From a checkpoint of a small spectrogram VAE: log mel input, encoder activation gelu.
Rows from block 5 of the encoder, named by matrix and row number. Rows with one number belong to one attention dimension. Each number is 128 + 32 x the weight over its row's rms, rounded and kept within 0 to 255. All counts start at 0.
# v: window attention value (encoder.blocks.5.attn.v.weight, 160x160), inputs 108-159
# proj: window attention output (encoder.blocks.5.attn.proj.weight, 160x160, transposed), outputs 108-159
v.42 [108  73  88 132 150 137 141 102 134 133 146 111 119  96 120 132 133 159 206 102 148 132 105 163  93 168 113 201 161 171 137 135  80 106 140 156  90 181  91 126 198  65 107 150 124 153  71  88 169 159 104 135]
proj.42 [137 165 142 152 163 133 110 172 157 146 115 127 131 105 104 153 193 135 102 203  98 124 143 125 136  67 153 133 114 123  73 146  96 164 141 119 173 109 141 115  81 132 130  83  83 104 133 179  83  98 132  75]
v.43 [123  92  90  76 122 120 143  98 127 135 135 145 129  61 140 148 132 161 155  94 160 100 115 144  83 151 118 174 131 139  68 122 123 118 133 151  57 184 117 117 162 100 118 155 139 156 101  69 142 127  89 112]
proj.43 [131 156 127 136 146 139  94 149 141 106 170 118 142  97 132 147 223 131 106 216 126 131 139 153 141 138 154 201 136 139  46 126 100 161 136 133 139 123 129 115  83 124 125  76  44  66 137 182  99 112 122 111]
v.44 [111 176 141 181  74 137 136  79 141  61 139 121 170 105  90 108 163 124 120 141  78 125 132  95 125 208 126 135  77 121 123  83 134 109  86 143  75 136 177 148 154 102 115 163 161  73 141 161 129 122 128 130]
proj.44 [116  96 118 102 195 129 132 156 118 142 132 134 130 139 148 132 133 143 152  48 145 124 121 157 136  50 158 141 128 122 160 196 121 143 184 127 159 122  98  69 121 120 126 127  50 172 112 156 113 125 132  85]
v.45 [131 139 173 123 154 129 100 199 122 123 115 117 151 176 122 116  80 127  90 111 125 152 133 105 159 141  94  91 124  62 211 142 134 133 142 130 150  48 118 133 128 124 120 101 152 105 130 139 131 147 149 177]
proj.45 [121 119 136 146  87 118 145 139 109 121  55 135 120 181 121 104  57  90 106  78  98 120 122  98 120  86 101  37 107 100 149 115 166  93 100 123 137 107 176 128 121 210 132 129 240 154 137 106 113 125 133 138]
v.46 [132 189 145 166 112 132 128 145 136 135  70 131 132 193 124 117 143  49  51 135  85 131 136 120 163 105 139  50 106 135 154 151 115 134 117 108 171 129 148 147  81 159 138 105 142  94 174 185 108 120 155 130]
proj.46 [133  91 137  84 118 129 131 102 141 127 128 131 144 160 140 113  40 160 158  36 140 132 127 119  98 119  74  90 134  90 179 129 143 121 140 117  98 144 106 121 184 118 129 135 184 164  85  67 149 137 139 136]
v.47 [126 131 124  91 184 126 114 109 111 109 180 123 127 172 154 107 107 156 151 105 180 138 139 142 121 101 113 132 116  92 128 175 157 132 178 111 106 125  35 163  77 127 122 128  93 128 144 114 181 131 148 159]
proj.47 [136 140 156 132  92 119 146 135 120 101  91 137 129 123 126  98 133 143 101 167  98 126 136 112 159 199 117 107 106  85  93  89 140 114  98 123 137 106 197 140 129 153 136 104 224 130 148 129 110 114 129 155]
v.48 [126 137 125 118 109 108 168  98  72 112  76 130 145 158 147  83 101  31 128  67 136 103 128 121 111  55 127  87 137 103 193 206 147 128  90 116 151 165 137 151  98 178 145 118 170 115 110 122 106 110 125 137]
proj.48 [135 129 155  53 126 135  88 147 187 146 138 124 111 142 163 146 118 203 102 128 105 133 135 108 121 185  69 150 146  78  66  77 124 132 175 121 105  73 117 122 192  86 125 124 134 147 115  66 121 140 132 183]
v.49 [116  98 125 101 164 125  96 129 137 128 180 131 132  83 127 144 134 221 182 141 133 133 114 127 119 207  91 204 150 144  83  59  90 110 169 134  62 132 119  97 191  73 117 136 103 152 110  87 172 164 123 130]
proj.49 [121 148 121 178 144 128 144 167 108 123  96 123 139 116 114 136 180  72 108 168 125 126 127 138 144  59 183  95 109 161 104 177 110 127 114 136 171 124 144 125  54 159 130 103  99 102 144 199  84 109 123  82]
v.50 [131 155 103 132 134  95 159 123  86 140  78 140 119 155 114  90  79  63 105 151  94 102 132 137 120  74 148 100 121 109 204 143 132 127 109 127 176 146 175 142 108 181 166  99 131 117 105 119  91 117 109 122]
proj.50 [135 108 174  55 134 133  73 191 139 129 130 120 111 142 131 208 109 124  97  79 101 135 131  95 126 118  84 119 122  99 137 127 129 146 175 120 122  70  98  78 145 118 115 164 101 182 104  79 146 109 161 198]
v.51 [126 153 131 144 105 144 141 140 135 137 114 120 125 211 121  75  53 136 153  90 127 142 122 106 124 142  52 116  77 103 196 120 136 119 152 129  95 145  84 130 153  96 120 132 173 116 128 123 167 159 136 203]
proj.51 [129 158 145 129  90 125 121 173 114 120  75 137 125 107 100 118  98 131 106  43  38 117 141  84 130  74  92  96 146  51 120 139 152 119 150 119 146  80 137 141 131 160 136 112 185 173 127 110  85 113 131 162]
v.52 [126  74 129  96 145 135  96 118 144 128 181 134 126  76 130 164 155 214 171 135 148 123 116 141  93 163 134 202 147 132  64  82 146 128 164 145  74 120 119  97 185  76 113 153  92 152  89  78 160 136 125 101]
proj.52 [125 158 105 165 139 130 132 134 113 108 129 127 141  97 101 130 203  83 120 209 124 125 127 142 168 135 180 156 127 174 109 147 125 136 106 140 147 144 135 129  64 143 127 110  85  71 151 180 103 116 113 120]
v.53 [121 135 146  89 113 141 136  99 136  83 211 120 150 118 121 127 107 193 158 110 127 133 121  87 135 201  63 173 102 107 118  74 134 121 108 140  36 135  90 114 180  73 129 152 136 140 133  97 174 150 134 170]
proj.53 [117 144 106 169 129 125 154 139  92 126 131 127 131 117 154 105 177 109 116 137 121 125 122 129 191  81 161 131 133 145  88 148 120 125 128 146 164 117 148 145  74 143 132  98  79 147 175 210  83 121 110 113]
v.54 [102  57 105 136 134 147 119 107 114 126 130 130 100  66 101 154 165 158 165  79 108 121 111 154 138 149 133 174 140 165 115 122 107  91 145 163 163 140 143 115 150 106 122 155 105 132  91 149 118 132 108  91]
proj.54 [123 135 114 142 167 132 137 134 169 159 160 125 119 145 171 132 172 170 152 221 136 123 127 161  87  81 169 141 125 145  99 162  80 141 136 130 142 147 111 119 113  96 127  79  72 138 103 175 123 132 122  66]
v.55 [126  63 130 119 135 119 116 126  88  59 159 137 153  74 174 161 148 179 168  97 182 129 119 150 101 168 136 194 192  93 122 101 137 131 125 147  94 121 120 134 171 110 139 136 125 151 123  80 128 122 120 130]
proj.55 [128 189 114 145 141 135 104 116 175 124 149 125 145 100 113 124 190 103 119 235 155 127 126 132 170 160 115 176 110 153  20 100 165 137 129 140 130 109 127  90  65 153 129 133  90  42 164 124  93 117 117 111]
v.56 [130 100 121 147 110 140 127  51 117  61 187 131 155  49  92 142 144 212 177  95 108 141 115 123 141 186 125 187 107 141  98 112 150 119  87 132 102 142 143 134 143  94 128 166 104 111 134 128 160 132 125 140]
proj.56 [124 129 114 162 178 128 138 155 117 141 172 127 127 147 163 144 201 153 151 155 122 128 133 142 120  62 174 149 110 144 119 170 100 152 127 124 148 128 120  88 122  90 126  91  57 138 118 217 114 119 126  45]
v.57 [144 128 144 141 140 126 116 195 102 168 114 123 101 154 146 124 111 108  86 133  96 132 130 139 169 144 117  91 191  99 169  94 116 133 160 122 213  70 162 109  91 174 139 113 144 156 139 159 118 125 137 126]
proj.57 [116 137 124 112  76 129 154 105 127 121 108 122 123 161  87 107  25  97 144 100 118 134 104  75 120 115  48  43 111 143 165 124 171  80  87 135 109 176 122 122 141 166 128 197 192 134 128  87 138 143 133 155]
v.58 [109  65 120  88 170 138 103 147 200 127 145 124 104 149  60 134  53  95 106  71 134 134 122 172 102  92 129  74  72 170 178 119 130 111 173 143 153 125 104  78 110 187 128 170 105  69  81 160 108 134 117 161]
proj.58 [118 154 146  73 123 120 107 137 157 138 144 144  97  99 172 134 179 181 140 163  91 118 123 144 122 104 124 137 117  77  11 112 119 108 145 119 129  94 111 132 125 142 136 112 130 174 109 121 150  97 142 111]
v.59 [139 132 147 113 116 131 130 125 107 127 161 116 125  62 163 149 168 193 195 154 121 160 118 107 158 223  78 214 142 136  85  71  87 127 115 157  48 131 111 111 187  74 105 133 119 157 160  82 187 169 163 143]
proj.59 [126 143  85 230 128 121 187 110 108 113 124 128 168 125  91  90 133  94 143 135 141 121 121 142 143 106 156 110 100 184 147 174 121 125  95 140 155 170 138 142 102 121 141 124 125  81 148 189 101 137  96  78]
v.60 [124 166 129 192 118 112 148 102 145 153  83 129 125 142 161  86 208 123 110 202 125 131 134 142 139 107 188 125 110 159  76 157 103 142  92 106 132 182 176 178  86 124 126  94 137  76 159 151 112 117 147  71]
proj.60 [139  84 133 112 171 129 139 120  90 135 144 131 144 124 112 136  85 144 169  48 166 133 133 136 107 144 139 176 142 151 251 162 121 161 148 117 103 152 105 117 171  81 126 168 117 140  98  88 165 147 138 103]
v.61 [138 113 163 152 121 130 143 147 123 116  51 127 149 160 109 127  94  90  94  85  77 116 145 109 179 100 132  68 156 101 195 129 143 163 137  98 212  94 161 135 106 162 139 109 160 133 105 150  76 104 149 170]
proj.61 [125 116 126 110  75 127 119 119 169 158  88 125 106 138 124 131  78 112 134  75 140 130 126  97  87 122  90  81 107 105 121 115 172 106 124 127 100  92 123 141 174 114 124 182 183 171 138  61 127 135 134 159]
v.62 [146 152 160 145 123 142 130 148 118 117 123 120 129 199 133 129 125  72  94 153 111 142 131 122 163 116 117  67 137 123 198 151 115 130 112 127 205  77 137 144  95 162 121 104 117 137 171 166 114 129 165 147]
proj.62 [128 111 134 118 118 118 156 102 122 149  99 134 120 148 101  98  26 145 148  52 127 133 124 108 127 131  74  52  92 102 174 118 153 101 121 118 109 140 126 132 164 142 130 179 202 156 121  74 155 138 135 138]
v.63 [141 170 134 154  85 111 133  95 137  90 161 133 159  69 135 150 184 120 107 174  80 119 135  95 137 156 132 151  94 153  53 136 115 133  50 116  84 137 166 133 130  85 134 150 119 112 160 139 126 109 143 102]
proj.63 [122  91  99 154 163 141 168  81  82 125 170 122 150 109 155 113 139 145 168  85 138 136 116 178 125 142 173 171 156 171 191 172  90 131 135 142 138 162 129 155 189  70 118 140  59 137 114 167 145 164 120  92]
v.64 [130 160 114 157  65 146 144  49  87 138 163 102 103  81  88 106 155 123 154 168 127 140 130  73 203 150 100 129 161 127 214  86  76 118  56 118 105 129 171 155  81 133 107 113 181 111 152 155 128 149 135 109]
proj.64 [133  93 133 126 216 127 104 160 141 136 131 127 133 131 126 146  97 202 135  75 141 133 146 171  92  86 183  90  66 120 147 171  96 166 193 108 140 134 101  72 132 144 130 157  47 127 111 139 121 118 153  59]
v.65 [160 162 157 134  95 104 142 116 142 151  81 149 144 146 140  49 124 113  93 195 131 121 167 109 157 114 163 107 129 130 104 122 172 159  71  93 146 113 167 168 100 148 157  84 172  83 178  96 106  89 169 109]
proj.65 [139  62 114 110 144 125 103 121  91 119 126 124 112 139 109 127  65 133 140   0 178 132 131 131 119 153 128 134 133 129 255 141 172 141 152 119 104 124 115 115 150 131 127 201 125 133 127  83 159 137 131 144]
v.66 [135 114 118 129 132 151 127  88 200 214 132 102  85 117 161 136 122 132 161 203 161 151 120 144 177 147 158 118 138 167 162 114 136 119 145 113 147 121 156  95  75 138 107 125 115 128 155 136 130 125 143  79]
proj.66 [125  85 122 131 161 107 121 149 122 164 104 133  90 153 136 153 145 135 174 162 159 132 137 156  62 142 196 134  91 198 186 128 126 125 146 113 118 211 109 118 125 101 133 132 167 124  96 112 147 121 136  96]
v.67 [126  52 121 116 140 141 123  98 133 109 103 128 118 140 127  97 127 141 152  83 165 124 128 148 161 192 114 153 102 118 123 144 132 129 174 152 103 140 150 118 176 130 123 158  79 153 138 187 100 140 116  75]
proj.67 [113 154 121 108 132 135 160  80 149 154 170 123 127 117 155  54 128 149 149 249 150 132 117 133 121 112 129 143 159 169  89 144 103 115 110 137 105 197  91 192 123 114 127  96 113 145 136 139 108 137 110 121]
v.68 [129 154 136  89 162 132  62 162 188 121 144 123 110 126 152 152 181 107 101 130  97 127 148 110 107 100 172 143 128 113  78 117 160 133 136 131  85  22 113  94  85 119 126 106  53 172 128 128 138 122 106 180]
proj.68 [121 149 139 144  88 116 178 121  66 129  67 142 134 129  87 119 106  70 170  95  64 118 116  91 159 118 100 103 154 119 172 139 152  98  98 133 159 156 128 128 118 148 130 146 251 129 109 108 116 127 130 148]
v.69 [118 111 143 142  96 137 145 215 109 115 109 131 139  93 112 117 108 157  97 121 181 113 105 209  58  92 139 113 159  97 125 209 146 144 156 138 156 171  89 145 143 143 123 126 155 151  70  66  86 148 137  93]
proj.69 [138 152 109 114 112 129 116 123 140 135 171 119 110 139 125 158 168  53  77 191 143 127 138 114 155 158 110 154 145 145  56  67 142 116  78 140 115  65 150 149  85 160 122 114  98 123 179 124 143 121 100 201]
v.70 [120  93 120  44 161 127 133 165  89 191  86 124 114 148 189 115 130  97 137 130 212 147 113 166 168 137 147  95 141 176 117 150  99 143 157 120 132 156 129  92 132 155 130 151 102 166 156 129 128 135 125  58]
proj.70 [129 169 124 140 115 130 140  70 138 124 137 125 148 109 130  96 161 159 140 254 124 137 132 115 113 147 143 160 162 151 191  94 127 131 106 126 107 218 133 198 105 100 129  44 187 126 113  84 141 134 122 121]
v.71 [114 170 136 132 107 131 131 100  85 108 142 125 123 134 114 130 168  79 139  43  55 131 100 102 128 115  88 129  86 103 134 108 161 123  82 145  51 113 133 112 164 144 121 121 131 166 127 148 121 141 121 127]
proj.71 [132 149 112 110 114 133 119 126 190  92 127 128 153 141 129 121 115 157 115 148  90 124 140 145 151 156 108 120 130  63  77 157  85 159 173 130 156  87 112 114 146 119 131 102  91 106  92 157  99 109 114 139]